Weights of a small class-conditioned spectrogram diffusion model.
Model: arch unet, activation elu.
Training: muon at rate 0.017, 6900 steps, batches of 128.
Data: trained on struck, bounced, scraped and rolled objects made by modal synthesis, 78125 training examples, 11.3 epochs.
Rows from block 7 of a small class-conditioned spectrogram diffusion model, named by matrix and row number. Rows with one number belong to one channel. Each number is 128 + 24 x the weight over its row's rms, rounded and kept within 0 to 255. All counts start at 0. After the name is the row's rms in percent of the matrix's.
After each channel's rows are labels from the 100 clips, of 14976 (inputs lightly noised), where the channel reaches its highest value: "peak in band" is the frequency band that holds the peak. Only what is clearly more common there than usual is listed. The data: struck, bounced, scraped and rolled objects made by modal synthesis.
# convs0: first 3x3 conv (model.decb.0.1.convs.0.weight, 64x64x3x3, standardized in use, each kernel summed), inputs 0-63
# convs1: second 3x3 conv (model.decb.0.1.convs.1.weight, 64x64x3x3, standardized in use, transposed, each kernel summed), outputs 0-63

convs0.42 096 [141 146 205 117 161 114 151 146 125 150 115 142 113 116 168 130  93 134 112 122 156 161 110 119 120  69 113 124 107 120 146  87 117 162  83 131 130 102 120 130 152 148 120 117 103 138 118 103 107 143 124 127 146 126 178 159 122 153  92 150  98 106 123 140]
convs1.42 103 [133 129 151 158  98 140 137  98 142 127 109 172 129 107 152 127 113  79  95 145 137 155 144 130 135 120 133 124 128 120 139 167 108 113  68 121 136  85 144 173 151  93 153 157  95 134 120 114 116 125  99 155 145 103 131  68  93 124 139  95 153 140 114 144]
peak in band: 1000 to 2000 Hz

convs0.38 089 [163  98 167 121 114 160 182 148 137 106  90 119 143 148 122 122 144 166 141 118 136 141  93 164 140 148 116 111 113  94  88  92 159  98 144 109  96 110  99 127 107 117 144 128  98 104 113 171 160 124 129 127 117 119 105 111 152 132 148 106 168 158 150 106]
convs1.38 069 [188  69 147  98 115 133 110 139 102 146 105 134  90 136 158 102 133 143  95 133 142 112 125 112 166 146 131 133 155 109 123 119  80 131 155 118  83 106 142 108  98 125 128 141 184  97 146  93 129 134 161 144 147 115 153 137 135 142 113 104 107 157 134 118]
peak in band: 0 to 250 Hz

convs0.15 118 [149 124 150 107 156  83 120 170  94 128 130 151 156 160 148  89 132 137 118 141 100 115 171 103 145 107 114 104 118  80 126 132 119 119 133 102 149 160 147 133 145 155 102 102 143 169 137 128 114 143 128 113 174 123 142  79 146 148 160 122 104  79 125 105]
convs1.15 115 [ 93 157 166 118 138 106 174 133 117 115 142 135 138 176 163  99 145 158 141 109 122 124  91 125 110 113 191 128 106  93 138 105 119 157 116  89 118 137 109 129  99  65 112 128 137 142 172 132 148 111 140 141 116 131 107 111 140 140  91 154 103 126 140 119]
peak in band: 250 to 500 Hz

convs0.49 094 [190 106 150 112 100 119 124 111 132 152 133 155 104 149 142 138 145  67 113 148 148 106 110 122 109 112 147 127 118 124 134  98 107 118 128 174 132 105 129 131 177 101 142 118 163 131 165 123 129 129 149 126 183 139 105 119 123 117 147  75 109 111  89 160]
convs1.49 076 [ 93 156 135 101  97 130 135  73 139 119 105 125 115 148 138 130 111 145 111  78 110 120 135 183 125 145 132 136  96 127 107 185 111 171 105 133 141 104 124 102 145  97 140  94 125  97 125 170 103 140 141 106 136 132 118  83  91 127 128 124  94 109 153 129]
peak in band: 500 to 1000 Hz

convs0.53 086 [ 95 107 114 100 135 125 119 171 126 128  99 135 155 117 129 128 108 107 110 114 139 155 144 101 110 129 128 124 139 121  94 139 143  89 132 103 199 116 107 121 124 180 118 135  96 125 143 117 107 114 134 176 144  96 129 163 125 129 164 149 131 196  92 134]
convs1.53 061 [ 74 161 135 132 132  97  80 103 138 162 109 122 141 132 128 147 121  99 121 111 136 120  99 109 135 117 150 123 129 121 110 137 104 166 173 145 145 144 148 113 117 157 149 146 133 115 100 106  95 172 143  98 138 104  93 145 151 183 155 182 137 125 105 114]
peak in band: 1000 to 2000 Hz

convs0.45 151 [116 110 172 101 142  97 126 130 103 134 131 133 152 123 156 133 145 131 114 139 153 150  90 154 154 132 112 100 110 136 145  71 109 107 152 134 200 111 122 148 148 140 108 130  88 122 150 133 154 141 111 100 121 138 185 135 117 116  69 126 128  89 135 125]
convs1.45 125 [115 112 106 130 145 159 138 142 101 140 108 112 169  81 143  82 126  92 143 128 109 101 121 123 105 106 124 121 128 105 105 140 128 153 109 152 151 126 194 145 114  95 145 136  93 137 160 172 148 114 146  98  98 116 161 138 164 121 161 172 108 126 138 121]
peak in band: 1000 to 2000 Hz; 500 to 1000 Hz

convs0.13 106 [110  98 114 103  97 121 133 124 133 162  97 125 125 134 139 133 131 196 148 129 108 190 122 170 144 139 156 150 135 128 161 109 129 159 153 153 132 127  97 126 151 144 123  79  87 111 141  94 121  91  92 119 163 124 123 123 103 125 113 114 102 157 108 148]
convs1.13 102 [107 109 137  74 112  85 148  94 140 141 151 116 118 119  93 139 154 103 162 134 117 133 108 131 168 142  63 161 133 136 161 126 134 134 153 131 141 150 100 115 146 144 131 127 102 105  78 103 159 127 120  99 114 118  67 115 118 135 137 108  99 119 154 137]
peak in band: 0 to 250 Hz

convs0.63 123 [180 124 126 104 109  98 141  88 107 126 122 143 125 128 128  99 110 118 107 122 149 135  86 163 119 115 118 116  97 121 165 137 138 146 132 190 152  87 185 137 135 117 148 126  96 140 127 192 116 112 110 114 140 140 117  95 138 120 158 155 151 140 101 110]
convs1.63 116 [155 149 109 122 160 104 103 150  91 117 138 146 123 146 127 129  89 129 133 144 107 148 119 142 155 132 145 116 115 137 128 170  90 115 157  71 177 117 120 100 148 149  82 117 152 149 123 110 130 154 146 169 129 163 112  81 130 133  75 104 128 103 113 137]
peak in band: 2000 to 4000 Hz

convs0.39 105 [144 106  75 112 119 110 148 136 113 122 108 106 120 119 168 123 130 148 114 102 143 175 138 162 169 134 113 134 114 130 123 126 122 163 158 125  91 122 132 148 159  91 172 163 127 152 152  97 119 143  88 119 136 121 111 113  76 103 102 168  96 157 142 147]
convs1.39 102 [124 161  80 125 141 114 142 102 107 103 132 115 172 126 174 142 109 143 112 162 116 133 111 159 111 158 130 124 131 134 152 156 107 131 128 123 111  84 149  83 111  96 116  91 193 113 140 114 116 125 137 126  99 124 155 135  96 122 166 152 108 165 144 158]
peak in band: 500 to 1000 Hz

convs0.33 096 [155 114 181 110 150 171 112 149 111 109 125 113 105 125 124 145 126 119  99 105 138 153 116 133 133 132 136 147 132  69 132 166 140 133 140 152  64 141 150 119  99 136  78 114 169 125 150 135 127 122 103 117 103 131  71 114 147 137 117 162 153 155 144 104]
convs1.33 104 [145  95 115 129  77 115 150 125 140 151 146 171 127 155  86 142 164 168  84  97 132 114 136 153 130 103 135 125  87 133 141 119 156 146 109 101 121 182 115 118 107 154 169  76 126  91 122 132 104 120 116 120 125 136 117 140 139 175 136 115  97 133 128 118]
peak in band: 2000 to 4000 Hz

convs0.7 100 [174 126 109  88 101 100 168 138 141 145 160 153 101 134 136 105 138 121 135  74 165 133 146 128 146 163 142 157 100 145 122 131  85 126  76 107 131  89 127 150 109  79 156 139 116 161 107 171 131 107 115 112 144 130 128 137 113 122 112 149 128 115 155 142]
convs1.7 104 [150 144 135 114 105 102 154 191 187 153 123 142 132 129 123 104 137 143 160  87 119  92 143 119 145 125 151  94 117 165  94 129 106 155 112 137 151 124 155 163  92 130 128 180 154 110 134 159 136 127  98 122 121 168 107  95 135 111 142 133 113 110 142 109]
peak in band: 1000 to 2000 Hz

convs0.34 103 [140 148 134 146  79 153 128 100 141 138 136 115  74 106 139 165 143 109 174  94 148 143 111 112 114 166 147 108 101 131 161 154 125 107 114  94 108 134 102 153 124 133 111 149 139 129 176 128 142  91 111 118 118 104 153 194 146 108 110 148 119 100 122 115]
convs1.34 093 [179 167  92 134 153 182 149 109 103 149 139 165 115  91 162 127 144 127 136 147 121 160 121 147 101 111 130 118 127 126 129 104 140 126  89 187 132 143 148 134 127 147 109 139  98 106 146 108  87 122 130 107  73 109 147 159 103 154 132 143 130 140 140 108]
peak in band: 0 to 250 Hz

convs0.1 116 [156 107 109 153 130 117  87 181 147 141 102 152 118  67 120 124 160 150 125 160 136 119 128 137  95 112 136 155 151 107 147 116 128 139 135 133 124 161 155 157  69 101 143 125 100 138 135 152 142 153  99 163 114 118 111  87 133 147 144 104 120  97 132  86]
convs1.1 100 [108 117  87 155 142 114 147 112 179 112 116 114 155 128 117 109 134 124 119  99 116 141 141 147 108 106 137 150 198 116 130 174 124 173 102 159 139 158 144 136  95 100 167 167 134 129 125 139 142 111 149  91 138  95 120 105 106 116 147 143 128  98  92 107]
peak in band: 4000 to 8000 Hz

convs0.3 102 [106 142 165  82 101 119 109 109 108 129 107 129  79 127 133 166 123 135 139 116 130 103 115 142 151 149 154 152 126  74 147 144  88 132 116 152  93 141 130 115 111 195 109 146 150 167 127 148 142 117 109 144 104 130 101 147 155 107  98 138 127 179 122 127]
convs1.3 099 [ 95  98 134 136 121 113 156  75 144 124 151  84 111 113  76 151 136 123 155 107 154 138 105 132 117 117 126 132 131 143 106 131 131 142 143 100 149 124 111 175  81 104 116 100  91  98  83 130 147 140 121 113 131  96 153 186 144 115 137 161 123 139 131  94]
peak in band: 2000 to 4000 Hz

convs0.60 111 [146  69 118 115 151  77 113 121 170  99 110 122  91 203 113 135 127 131 123 124 146 164 127 144 120 123 138 121 139 103 125 122 123 118 162 138 101 122 187 139 129 155 115 114 124 135 164 103 133 102 131 154 131 113  97 122 125 163 160 103 109 164 111 124]
convs1.60 118 [154  83 145 128 133 124 159 119 138 108 133 145 156 131  89 101 148 100 101 142  91 116 126 130 112 119 103 125  74 109 140  88 129  75 122 116 110 117 147 151 152 171  99  88 122 113 148 127 134 103 108 105 140 137 165 119 136 122 157 133 133  60 130 152]
peak in band: 500 to 1000 Hz

convs0.24 078 [111 167 155 147 133  95 149 160  97 138 107 129 126 114 131 128 133 122 149 140 143 205 142 138 132 117 107 131 128 161 100 150 146 141 150 141 118 138 143 140  92  73 161 109 122  79 140 146 127 124 119  67 123 129 126 109 136 105 156 116 103 102  84 145]
convs1.24 080 [105 120  96 131 131 132 124 167 154 158  97 130  97 120 169 133 168 105 169  93 101 119 135  99 128 142 139 116 101 137 125 166 113  88 194  89 124 129 131  79 126 121 142 117 122 115 118 173 140 128  97 149 166 168 145 120 144 111 134 119 140 133 126 112]
peak in band: 4000 to 8000 Hz